config.toml
time_shift_ms = 100
win_length = 512
vocab_size = 182
loss = "softmax"
encoder_bias = "qkv"
encoder_parallel_block = false
encoder_expert_mlp_ratio = 0.5
encoder_patch_size = [16, 4]
encoder_layers = 16
text_encoder_width = 256
text_encoder_norm_position = "pre"
precondition_frequency = 20
decay_fraction = 0.4
Rows from block 2 of the audio encoder of a small contrastive audio-text model, named by matrix and row number. Rows with one number belong to one neuron. Each number is 500 + 25 x the weight over its row's rms, rounded and kept within 0 to 999. All counts start at 0. Numbers have three digits each.
After each neuron's rows are labels from the 100 clips, of 14976, where the neuron reaches its highest value: "lies over" is the class under the peak. Only what is clearly more common there than usual is listed. The data: short pieces for a synthesised band: melody, chords, bass and drums. In brackets: how many of the 100.
# fc1: MLP up (encoder.blocks.2.mlp.fc1.weight, 1280x320), inputs 0-79
# fc2: MLP down (encoder.blocks.2.mlp.fc2.weight, 320x1280, transposed), outputs 0-79

fc1.652:486529433454490509533523486515516495502525464525499510504460475500501522538503457520506487497483491480530488495485455524518516535543512497521531492518487496480483489509523481507517488473524478509524463530523472467470466540489488479486514460
fc2.652:467504511484513495524527460514502480502534491503501477490515486502491528483486487508522493529515513524533478495525468491559459534481516494495456480491465468542496490516502505475487506483483469495485530493542472500528487525474449515505506472
lies over: C major chord (43)

fc1.91:543530459511508534489527481534458521501507480458524474504438511568451524516507482488475513531457516494473523494488476518456498485518500498491520532526531530493461507539474512482499524498503476493528513503514522473517464536496475482541533473
fc2.91:490498513482481526512495492533500502518510477495493508476458457488555505497479488503535517519526471495490461506476507496502517528519500523530512497515474517470532456515489510531492466567485501517529511490522500511495486537498473521489514531
lies over: G minor chord (32); D# major chord (31)

fc1.669:483490513440505481522467481537494508496515459520479548505518538496497513491532470466526477513462471485520456537525452531463509449533541471521478493456503501502484508488445486486456528471547495510481516503478503496477533488527485526505474536
fc2.669:510521513465457472496497473494494464505496479537474506472497533508505505454495492512554495514482517505504511471493480557525506486517512517501460492504513519524563529490474522512509481513501482481527477484516515534483513484534483498483473511
lies over: D# minor chord (30); D# major chord (27)

fc1.428:457509511511493523553458509475479515502524486472534558476522482506455449521511494500497487548462499550468519485488525487493524485477523484489480519492495479515484471506492502532489505516514493491495498493457506551483515494478489515493491503
fc2.428:514507481515497471535495465482482501507502474500511507506516527469497535461519517530488523486447487524521471482466493486475535497488512496516453502515508486494507518513480526539503474480546464468489486492505460547536462482516493525529465493
lies over: G major chord (27)

fc1.314:503537530517500531489535516528515481518499488515464493480515490457523489510485485516497522488495496533487461509477508528505487474491469472431529467536486493494461522492507514492511491487563523526546536458503508443484532527498509497515491536
fc2.314:436448490476520519514462496480504519518486515481550493489556486484513477535451463503480474542507510543537528509486486505475506443465468498507511491479473503496520485553493498519533520487534467486537493511519523541493447487519525458473511523
lies over: C minor chord (30)

fc1.352:493462535557485524488495493512525545498532485500508511546507513538476507503524522496517518522514487441482493473512526507522489502481521555476472517505490473487509450439462507478544535517483543500513492489521467468504525514509537487492508480
fc2.352:496535520473494477440484521493491508513535502485469462552497477530500494526496460473479482494549473494493538506469488479499505497504482472495497511505523474491462517537516482454502543504503548522464513483517515475522480500506516520546511474
lies over: C# minor chord (29)

fc1.522:507517471509465486500535467473508497553563472512533511501465535527458533527489482480523516481473492495510501488504517508515452504511469498495517504506507538504477508469503500463491477501521472528438516495491499502547464538487473500529535448
fc2.522:544471509507510465536502493516484499487502479485517529481469495499480482481506485533481527521489505449514496519508486496506510518544565479477491464513492505509541545529511529485527516512485462521490511528490465483473479496444476511464469474
lies over: A# major chord (34); G minor chord (33)

fc1.587:563500509483478490482510478528482505528511529474497521526485513448515538476513497473525492524519460495490509528511484484524527498529487516538447493510516510545488492487516533567506488434508530531493499512512478487501490481475502474512459515
fc2.587:462506468502515518528473507497507507486502501492516496491479515524477530456523513487499500451480514510468507529510509496512510457487502497536498460509476491518500522493544470501487538462492473478517507492475472534468512489525469490519446535
lies over: G# major chord (25)

fc1.653:527533512502494516497501499523530467493506492517543479509489491500520555488479469525471458501498481498502511522458514554496512517489511481533477489522544479510485472509515518519533503498530560485534511582533492475500490475500507487521444517
fc2.653:465467494485495559572482483498527486475483521499478494515491547504523556498481507528493509406495514524481530506496492505520472481492488532534505490533507472554517503507498501489500527495492520482512531507522489531481471492439472516519476518
lies over: F major chord (36)

fc1.735:531481479505508507486485478539495438525546537504550490484524477515457488489490462552500509487460491523498501509533533492507516528511521480490524514478483526475514488469512526513459512493524515502544543470486523567506510496501497466514503526
fc2.735:485520495500486518521499473498453505543503488478529515533537527452517493536508482524491534511505495486516503520511481467484503481481475502527531480466505524519535510509479530527500479531515502448545489426465538512469494521528496536511517529
lies over: E major chord (40)

fc1.263:548484520536496501531504483516487506485565513495474506504504504498543421476491523495488465523471509494534514521474492492506503500536534529509502499536530473512453520514514515517472479499507488497520495533524491539509503495486478519507514479
fc2.263:495501522493505510466503501475495463496479494520469533474507530480509484458471487533537486523439509513510526435500512518485540520565489523450489534524500527493524522460502506548507482524485509502528496504453512525472478498506499460472468528
lies over: no chord (52)

fc1.548:504516524499499478463521479466493511488497465485480523503512467531507463550512505531553495518468442513512477473521510506538494474516515440518525512500522521481493492490510492514482487528463501521467453533482474495563494479480474488488525496
fc2.548:528492475526502478494504489473482521480446481487552480516467509455508522493541462512493466509527470495529519500492470548518491478495459536468542478548509532515483495479535518495500493511455438521480502492551500541525499503466513497483546482
lies over: A# major chord (36)

fc1.218:446502558550468544483469506505523462485524500491469488449524504465478510523522461528530504510496499522533478493503471500492485515510484501493495537490482493458516488504504532501475504462525537521516529457464490455528546528470540476529487511
fc2.218:496534484509485519505485523471530536524533512522508480459493546479463533507501509483543475525502490493518510506504497497479518481464503486495529516493458505477482512489484502511501474492521463470498509509466519531523474478538543502498494503
lies over: B major chord (28)

fc1.168:448502485481476515501477493494495533512510435465523502462548507502501467495488526521495473558450434545500539482515537510500494477503525501466513510459499483489484484481492459511495491487482464511535433545464492525511516478466513532440508490
fc2.168:491524507521472500545518508475505502484470509508549493492498511491524531507523511516482494446475484487520491483503492525516506506515511484492450503502490531503512528534483521486549490498522417531477534524487494554512495489478484543483488481
lies over: G major chord (26)

fc1.114:477521469529477525545464471494541493500537505442535523530522497504518525479494495512515534460474503512469500529472538528492523505525465507533524497464481466500477514506476509496536470496527483553487512488450485522541511522519486515477528468
fc2.114:489499494511520451507496485510525532505455521500498551553511463521474527497497526489527475467535464474521472454491498513468501511528493474550482510500524488496475499508531494492493531482519511506478492499471523509491492523464514486485466516
lies over: B major chord (33); B minor chord (29)

fc1.450:532502504499491518481492458494520488484498532499523482501476506511475497520490452506486466532476512501515506522474487520534550528512498498518469506485509490502519488535495493529491476473550539493494491536534463492513483512483509503520501514
fc2.450:468478500502486502538452474488506479485488453484540502479494522512520517505477454499508530488491505525469522482478499525510486487521498533507495496518500499540512497506509500509448487471467488518496574500531523528525494510466492488501442496
lies over: F major chord (40)

fc1.401:544516534538489464459491447524526473472530521473533503477513509490506488509499473514518510472476480486529533484495507498533488476536506460505467565500471504491497519449502486548539501483536510494510526525446519486498499482514471487473469518
fc2.401:507505531482513524521520533487507538478474471529508462470514527453491531472462520519498542528519487506493496505492520488510490562493519515478533468480505530516530491500494493475511439516520492477487474459525552551499455509441518476478526490
lies over: E minor chord (26)

fc1.280:469487491565502508496452523531483488497461502516503504547478511546508467497540482502468506520500542506513489514462503438537496464528507526529530508541512469526483471453530461482523441501533479487490537501495520521556462488512525518439477481
fc2.280:512507482488506474524511507501486531482520514506491508501455509519506494507459507486502528489519479427489514471477451519472500477499496479489501498514492483526543501483487506491548493491522494508536504481488506514483505533536519489566479463
lies over: G minor chord (29)

fc1.221:507531525524478548525502497528507521543490503505436490494532497527536508504491473491516491513476527502468487474525496484472524498531498493527522487475487501483511523510508457553485503505488525490502524489495516452499511521516467531507502527
fc2.221:506532548441503456469504454528493499487503521505489503461503523478477463484476518492529513511500514488534484484515471521491504487540505525482483490459533520536531508513472515527497493486529482484537494486507505500487484483506516507534487527
lies over: D# major chord (43)

fc1.676:525475494480509511499495501523490479489494551527504532494480493498513482493573543487492497518474507528481516463465493526517488462476492499515448489531503491505500554514489499448502466484520521490462500486522517493488477476536520450531515493
fc2.676:483532492497486467516490492482466478493482511461483482506509491518484480528523449502481477463513499526495503509494507491497488486528499467503545494519477507471514477449471528466492485441515536496520488522504507509531487499486497475507511494
lies over: C# major chord (50)

fc1.449:499480480529484531493510490492493511531503471518534470500467483489498532525503448483518483454499449487494534487478491501437487483505546505535513528493549507530518483501463535505517487510498517491508476569487507480490456464516512470521484526
fc2.449:478542458471495509509480519522487476493474506504504496489509500485511512489502531510490467472502473528510555477476516506460495440481532528486475492480471526546517471496505511493466486485489504512472486509518503518516485494488459505519519508
lies over: F minor chord (25)

fc1.422:473477499536502447529534501482495510462503510507455444534473491512496480522485547469460487499508520466506552487528527480543493497476509514469471445515508500489486491470477532479483529479501467503521474478472492487498474516534502511534500512
fc2.422:471511508455471462497456503468464485503532515482478499519520467497482510497558493493507464481531528515495542490494524493497503506491512493449503543534517490500497537535547534446506529516497516468506477492514517490523488458504474516510461500
lies over: C# minor chord (27)

fc1.3:495500525533484505525561516505525498489537501482517481564494493551488497482454505490526502501485468501489516484528513523473495467526514492480509467473526474511551465476512511443485510508496485518525537516492522503519507510475456505512503531
fc2.3:516503517476547478489458472540514508509498550471489487496501567475497502500494525471493477456530479519472500507468503489466490463492497456466490538495494498518476509476493528484498549493450517534443529511539482513522500501515474539509479515
lies over: D minor chord (44); D major chord (40)

fc1.430:495522476484506501529531527520499477500525513515503512501434529499509471550518507519524510495512507449516526483460473493523506490513540505475510515490488514512443470520512542465482504488507463463519454573500489502470489502456529536513519498
fc2.430:506561512474481494434527493512519477484520494507512509522504439515524538516443486506548525513478462522503510452502453488524533522548521494531483520508471506495512497498512526496499503553517508496493517512561466504512505504478452517507552486
lies over: E minor chord (48); C major chord (41)

fc1.211:494479533563476535506530492522471501465522524514525445504501491514499512498533520484485473507488494470487525486495535472513497506542530480469478441468524479483488496434502537441528466517508510477475557458504488516509471484503487486534515488
fc2.211:483496525464493467498480486538508499522488535473474500532515504477506509475514497424460438463499506530491555454475506535479496479488494498431476542520518469499481489510502523471503548518493515506493498500499524486527516475535506534547487517
lies over: D minor chord (37); D major chord (26)

fc1.705:514472491523471524510454498457515498519526504519525461493498483476493481539472485517490484492451475502482505491490510482503514499539517492530512506498488491492501445487544474509512519537508522529550556520516540520512505484479513519486509500
fc2.705:503520510512483510511501505492505486520528501483500487523536530465509501486540471507465543552535464499463500492484531515458492506474511452473476506478531515488485484450496516508550509525505463506487579483516466506509464534499504551452507517
lies over: B minor chord (40)

fc1.199:516530531533507496472485500503473501515500464512509514508476483489482498463554490488529514496498491478556488522492450509507515492514501508548492512520473544506507483487508508551529481447524517483477492496509476493458471511532538478467509516
fc2.199:495485484500491449479526487467509500509471521472479551543473507491483504526503478544537481527524526491470503487486507493507479563492462559478502500471487544533552505502466514496494483518515502493532442497513478527496508550506471504491482497
lies over: no chord (66)

fc1.388:523531510475498519461493480503533498522477556517545480539475457471473520522499490451494504492493472500481513470493467520524489440522495490518500460517494486508490540524516482472480501488511511522514545494509506492515513489532454488518476547
fc2.388:490572461497487482484456479521483481510493479512483514451532486511481486493477487523487522501503522515535526511473510463493496526544467485442496465474467474517531503456500511498531456469496508488508505509503496521509480496477466486485514468
lies over: C# major chord (39)

fc1.756:543539519461487514514513518515518541473484504520477541495484491478548508493478514485505495490530504542514514517511494517564533483565484489505440513461497488525495514509471534526514527495478527559464490501537512499489507515488498496472519472
fc2.756:476502507529519460514514469478520512505485451472553539493477518529506501491493532493492522519492530498471496507528493529480497534530527480486502522505479487514537518536445438520490512471473526473468481536451512473498476441486476480499513534
lies over: A# minor chord (25)

fc1.479:497479508467478507553510478505490528514513488491529510505477486472534476459495540525488516495501465504501477482443486503537472491509511519525516538434515512499481507534521491530496512518520524559477508539477532444447501500493502491506535491
fc2.479:484513501467518513497472476495490496507482476471487512490520489520475492452521537483485506520519506483493444493496512512441497527500532467465458485523517503534512505502513513496509540459468492459496517509465557567479468501495466470507449519
lies over: B minor chord (34); B major chord (28)

fc1.22:503517462547484524514518516517543499470521497521462504520475507482505499502517461541492503516508487496529473486526487487487500476549522501520499495495556503484452525492541481482477470552503470521538497526502444545498499512488488518522525538
fc2.22:509469514478522466497469482474478455501467507521477522481510509510474486469467476527502501502466517514509532472501471535534517505549525515497486488483513517491517470499494510535522470500519508460513533519529513485477495497501493467459465491
lies over: E minor chord (41)

fc1.752:560511507475490506504509520487518496502488474497522522484491481494470554469509476445523480485528435496461507506456492478477512479538493478560516500506529504499497519472502492522530459477480519515457486509500500498524505496528482514507480529
fc2.752:471578477522497500513500492528487466516476462483510504478495515521485542493529487481506472487499481523497590521500524501447471478501521492466554500484515474515547518471530491487482513478531490496491515498497510513486514497491456496534468485
lies over: G# major chord (31)

fc1.117:501534521501470508469524522517502519481536507471484484499504531595458509482532540510494475502447517460469489519544489499503524507498507488482446512495471548479458462519467516490504539541491509494507482507475497488505492471520520475563491468
fc2.117:496491483486469479467516517502485502531494534495460513529483445525521447512479458462497526513519491508467501490461519496497545510531499485509510510507482463495498497510501482471510465503551541507501483448484500484489521507505532518525520499
lies over: C# minor chord (27); C# major chord (25)

fc1.571:549520471466515506524540460462473485490530502457503489516496501508481501523529546522475485478487499489503475525509501503500506522538514509552522506448504497507513470485520524540496476504506487512503521516489518500479517503503438479490510489
fc2.571:485506493442532533548483476510482549483523481517503511528530472518508518476503503496498492477542524513503466517480526486473504537507493502488498490495467503510488511489533453476522499446496478496527464473461522510472518510494492469457502508
lies over: C major chord (33)

fc1.21:489508518549493494585478474512496517497511536461516500541501491464530498526477486519512510476532437464505495480479543536551498515525494528546484519490486508457506471515456484520538495528482521513448515507475516527462510533506495496494490490
fc2.21:423498537512526456519491516513513487465500488508509521522546517499484521451522551509508452469533520518464472484497489526464449495502496489497508505478516493509478498504553530503522511454483492504522515526460514476488532512482532491466490536
lies over: B major chord (34)

fc1.489:486472490484531489465491494485491534474508482486502513535496507498525525438502551498493485457517526514528479495484480535492428512475497477482502493528511446510542482487472507486473509479485521465480500522494499485481525478534505482453494503
fc2.489:529469461512499514508526514481527492466492521516521487496538511543479498499497535496507438474528497509521506483510517511525463535483515457540497532494470496551502468531513503548448456508509476533510489512467508513539524516505497481500472497
lies over: F minor chord (25)

fc1.748:492475558488523523545526527489506483547476484484522479505535499505478424457487489500489491503444479517519471468511489508555535499493524458530530497530515472529510509484462545546511532531455467482507505500484509509568528501508507502501513470
fc2.748:482496497520500489494500506487514535479498503469485486488523500477519522445540529484495436517463463536495505491458492531459507467472549511461499487524531477507485480510513518479506513511535475513445501501493526512508494449505496544518491492
lies over: D# minor chord (25)

fc1.485:505480492480508490522472504528516478488542515503523512480465503533468462514504501516489494537491538542490475459512553520530495464505525421480474481502519507507477488524468494507465524501543481503479526503503501489465515503469510516469502510
fc2.485:482477516488465452542434476509451506498485484494485520513513473489526481502479533525510466460473513515529485497451483486504510502542504495466457514492484497497475520497502517486491481504498474454534474467493503535524472453523456528498449469
lies over: E major chord (32)

fc1.510:496470527493536505504476467518451484549550488492479508516490507491449498464475458476476534477474495489509484493512493493510501494505520446536453484505515450467490469466515496453491531488496529467519488531460519538525478476496501505521509502
fc2.510:538498492502528468496507521490507509497506499456504526499508554463479505511512528488478496477472507503505487481509552466505503539458483497533496535531551544524479490508524484476481431521476476473525496497551459508501500492524500493470486460
lies over: B minor chord (26)

fc1.744:528523509505518506536478499507516489497507537498530535481504520531482496483500491465521497492480511535441528463514574467524473514466490483476528502505474494536496493506515502531526458446494493499494492480484531526503470539506488501523477529
fc2.744:489475504484483483494506455510475524539517507515476475520522507517529497502455525511460561532484512453499495462507481458492527507527503491502497494492509518521519494512520501506507503512526535463508495500496508486477492512496491519529482483
lies over: F# minor chord (27)

fc1.755:492520506447489515515497471505527464514444494505478504534474537502507483504538529524517474517475488480530488524495452498477531429542483528500544501516471507490492494500483481466519533472476509524502466492471524493489498447513493498503495474
fc2.755:510501506489482487566508440534508506524492520496490470488489494531497438511495492533520484483510550520493495510520491542481540485490498481505492526493492526473522496491445497516482501435487487506486435535468490551508508496512504507496486550
lies over: A# minor chord (33)

fc1.551:494518496529487543491462534467514489474526452479509562473475499529486491532529497498514498483508515493488505518471468507460500492502497469477474495515488510464491494478517510502465538415545492471501474493502494480492517422541530492482503537
fc2.551:477509513501506500505470481520525476531512482555516454503525502462497499480450501493474536537510482480520473506439518498503530546511558508500524527463491493477516524470481509519522463541519497491461517468491516499519458519484500494537486443
lies over: B minor chord (48)

fc1.281:529493502454455550497529463527472486466497492473536485450498510484503442484543493491512467495504460532482521499476503495460479477564513504496523496527526472465516480494480514497474485478492497497485506526549553500501514524531502452517522504
fc2.281:499556517460464467532516477528486508496468479529484494468488514540507528485493502553475510536500543535508502519496436520473470509516537525514514472498484451495542532456494525449511508511547511502501495514502474511497555490496459528522468522
lies over: C# minor chord (42)

fc1.572:541513504524518474519486533518494497543545514468534534512501511527498450517532467534481556506474486497503504500527520493459474464483479453486505549513531466518489543484465474447473494495535493535495518484519501520513505497508517491485528535
fc2.572:509451479526519533502544463516479506522484506501536526501482513473508511471539500508535491516479491476537498514511468497511487505470451453486500470496465554497532502515510474485524474513477503481531514471513489456503453504475495506478477517
lies over: A# minor chord (41)

fc1.482:548500522506470530518513476513527445518453485538496500499489508479497496509489463519515502511469460486521475502462497477484526467501521510515505464444478517522487524512488498496489508482513488468446490504525525461460513498536503512493537469
fc2.482:498537523475507481497502482496484471516488512542460520506493518515472480475468519541512501496478502502506509452502512507514531509559509501476480481486512532534531520488509532521508489507517504476544487479509493523479459498512469474465472521
lies over: no chord (54)

fc1.289:460465505498486514469492486465485481518471511490450492465471548466498513542499493536517506522511499523550442500457453517469489501521476498512470513495472472463485509502540510478519509500480500485491476505493485463482539470538540505520502532
fc2.289:483502513498535505536464476490518502469508500497478510446518504504457504517538498497512455526526510482523530518523490471513513526489520482511527507481477502512492549513489469509459535489480464519514485505467501526514487513493549472518511478
lies over: C major chord (27)

fc1.588:543478507519513522503559439513483538502491482444516511515489491532483451523463512490517473512463487529520492503469511517489490507515494520517480541485543511496496510516488505474501508555518540542488531489471499460489492497494505548534513441
fc2.588:498529527488491475515489517536468479537547491503508539471447466485501514509479500475565522496471501488489472522495521537562521550513525510514448474484495477502530499503456493524499481533522463525537483447480476502476470506502458501504486521
lies over: D# major chord (28)

fc1.2:458433533486512561548522508505527467518467483499567493500499509507513521515472469537469496512501516507519514509526546478533510478522495464505465489494523500489489509522502478496484551483500479525459473487496497512472496509484454556484501495
fc2.2:499489525489493471496510486503485518483466519482530547511451541497488461471457551523507464475493506486480479476484469526479491520488513520537484511497531477544518526486521458518560502530494486469514527528536497521492503488489497481569473511
lies over: B major chord (27)

fc1.47:499486471481494508486484497514497518477506519530506470480550519568460507521496515475484525485542472517512498536534495503510469473521491482535478478511516494502524521546515474520517511481520540493536489534488471483489499503531504480537521517
fc2.47:478524520503491515506474503555499530524566499492493512499523507542492483483484534488509494511461527491512470522502543510507515504539499480497498520554470492510519492439475512526490445508513497523492498486512504505521498472472486540520508493
lies over: C# major chord (43)

fc1.81:519510518487473536500495563489474541483541488481498514497484495513481459496507479517534560530443489498543496468509493492492500518533492466472519538515508466494503509487531488478470498492465510522503483531495479475535501505506497476448451505
fc2.81:548509513530494494508508527483504518539545512518522462475496496468498553517539500478515515502503507528503488526512479517525513459504507474504489467498510509508532486536480470495513461467525454466495501478470465500515490477456492579501480514
lies over: B major chord (28)

fc1.141:446504476499465470527499480465490529489525449484552470460521492484495514500519481542510496532452455512477487479482491546509468485501512515491502519495500478485463513477496499511511485517515468538541471542479478499502481509470512504472489477
fc2.141:488539468515482452511535497482497486447504483491524489482515502466518493493515459517455515504518465474511482494491535529485498483469504496497498497479491508503547505478480525478587521492487466505466537509509490498535458497443489510481479486
lies over: G major chord (28)

fc1.171:516502501526507493511516503486527493542516488482544564512500501522450468516521468504487551503454506498501512488491553502509469482484489454505502510518503488516490539500522506440442499508549494538487519501500517522532524514466533508475516488
fc2.171:510467500488500457529506492496492511510506493478548504498464511469489519480544474524487519505498473476530482507515460511528489505525499468477494470522480570505529536515493508480534466496481454490487508466533455464510474522461470534470474499
lies over: G minor chord (25)

fc1.220:502471487518481530479499506548477463483471510535499543531573520533480484512516484476513506502506490513509478489564480493490497472525525442484491527497497512502468488474514483475521483527519469471493502498484530492508516508486508503515495521
fc2.220:524520518460492492471519472501498540517512507482484517475497486517517470473506492517517465495463523488514503489503499533516505502526467475497499511544494574512499507483499501491434516520503483480473504514502476495505506484496486474523506520
lies over: A# minor chord (30)

fc1.734:534503441494471535531506546524474472537513544515513498505515521551486490503517467468522525488438518487485514498541528505488491508466451509527517488533492511510470487513509500506472496520501500521550509522464526514516474488489448519535484467
fc2.734:496495521486519491502550470509487513515536494486505528483481514508537461475502470508505513473458530479483489521491530473460509511491520445520539509493474508468519486477484498480536464486490478488493501526510454469468484496515501501484512539
lies over: A# minor chord (48); F# major chord (37)

fc1.597:501517451479492555516511515515493485452503485461457492521524531471464533474516501495550468479508516480502503558510501531462519524484544490491485498492578509488488484457524513465500522485498507481511461532490499494457440484521518489522507527
fc2.597:549488533489498464454511506505475475464496484479512517501450466528498506538480490510467512530508470524487507493477484512493522493565509527528507500527500529442445448525471506562508514516489531489492521566516498471470511494460496513467508501
lies over: C major chord (33); E minor chord (25)

fc1.417:486522513486508482512484525452496492484494521481531470514479515489503500529491532504502503485460516509488504518505478530510524498443529491535485509538558514506502499525532442521514535524496522481516478557503503488529525506531504506529474501
fc2.417:501473530472491533518513456499486493484486489525502488527527512487541524523513480535477466540504504542503509471467462520522501530525511465497497472524500475477454537542503486495481511524498526479456536538558499500494522497447487519512489540
lies over: F major chord (44); A minor chord (28)

fc1.626:508508504482516516514506459554485543535501468501502502490480472492469504500501441506504480512493521498530475511470508531497451523551516520471506486515553509512458530466494505488476486509488500484449530523494475509501481532495515487530514440
fc2.626:531541515516465503513513527530497460512535504539524489501481504508482528497456510549556503508514484503523483491466476480534500537525491542494493476523503483502513498498463503549522480525506495471531519473509530509493461524477480470503466504
lies over: G minor chord (32); D# major chord (30)

fc1.135:447483528476445501502490500510522512509561550499471529517500489471507538478493476512511497480488481479507484517482519508487525525529487502539486494475471501466491519459537477500492551503493481529491506498517514506459548463490506503462505474
fc2.135:485521516500507487540488498493512474516486475490503484520478494523460518497471528500508512466512514506493503481476504505481533497529512473494473485496494520509492532466502497534520508504521472496511524510496560489478485520517493464462451515
lies over: B major chord (26)

fc1.359:497526520494491523530510508489505482520474497546466452521484510539491492509492552484499512543518514463515466522560496537492500504557525544516478500467456457477483499505433519468459494528485507531521512529477472530516519475532551469521527480
fc2.359:494526469470475490488507500511498495500516539444514493532493487538460468532489494466515497511535513520450519505488511476472533534434510480499492535495497507466504486514482494507543493488542548461487491478476508520537514492509488538488521517
lies over: F# minor chord (27)

fc1.468:507440475510516515467499463529521495505560487496517474557490488492480473505464538500481490483483532499495483509500465488534500506544502486521475518485528498499521512451478497479469498482465474483474460531494518507519531463545510496519443550
fc2.468:535507483489488510479461525492415553519513480492510503482457529558486492465523485497499529504511507506495463464509535473534482514514543515534490533499502500529480509478526474491487517522501499485502491507523552517516525477529505546520493477
lies over: C major chord (27)

fc1.127:533513487464482494532488504551519505512474516503511483478490485494504524536466511532466489486472503488532481540485492520471505514520487485520511485521544455532456482529483549488491501465544541525513532564504512474485467504470525476538493495
fc2.127:529510524500504496516508482502517509533481521494504481524509504518485524482482525512525437484528517505485460523484502507546477504492505517513504504515484491521538478540438535492520485504440566506530492473502526495473489501468463495499520548
lies over: C minor chord (40)

fc1.708:485511537487491561519482474497533452460473466497502490492512484539511502487521444505483490480498517510491468492514456494505512480501471473532505496471526487540482530523527462529508522504505512501528517506463522475477504484485491486502528490
fc2.708:537511494473535493502507457481495497529471507497475487513496514474469507493472509524529502491516524493493520468478510532469551508533543485539505474511534534536506494455496560507535499553508498490500494485564506541484496509505501467493449486
lies over: B minor chord (26)

fc1.599:533533555434495492500557491509525514456473486515501545499511489517517465503490513515469491467477482470524499484473539464532494498493518531489514504461502469536519507484481492493487498492508477530521542513518529470480502498524507499478431513
fc2.599:490537507492490491501520495479480512508457476507480503458512499460500559494507487493518525487537534541532526504529482509484520489504490510522505492488492484516533495475481500477550462477514471499533488431498483501476557520496479493532484498
lies over: E major chord (40)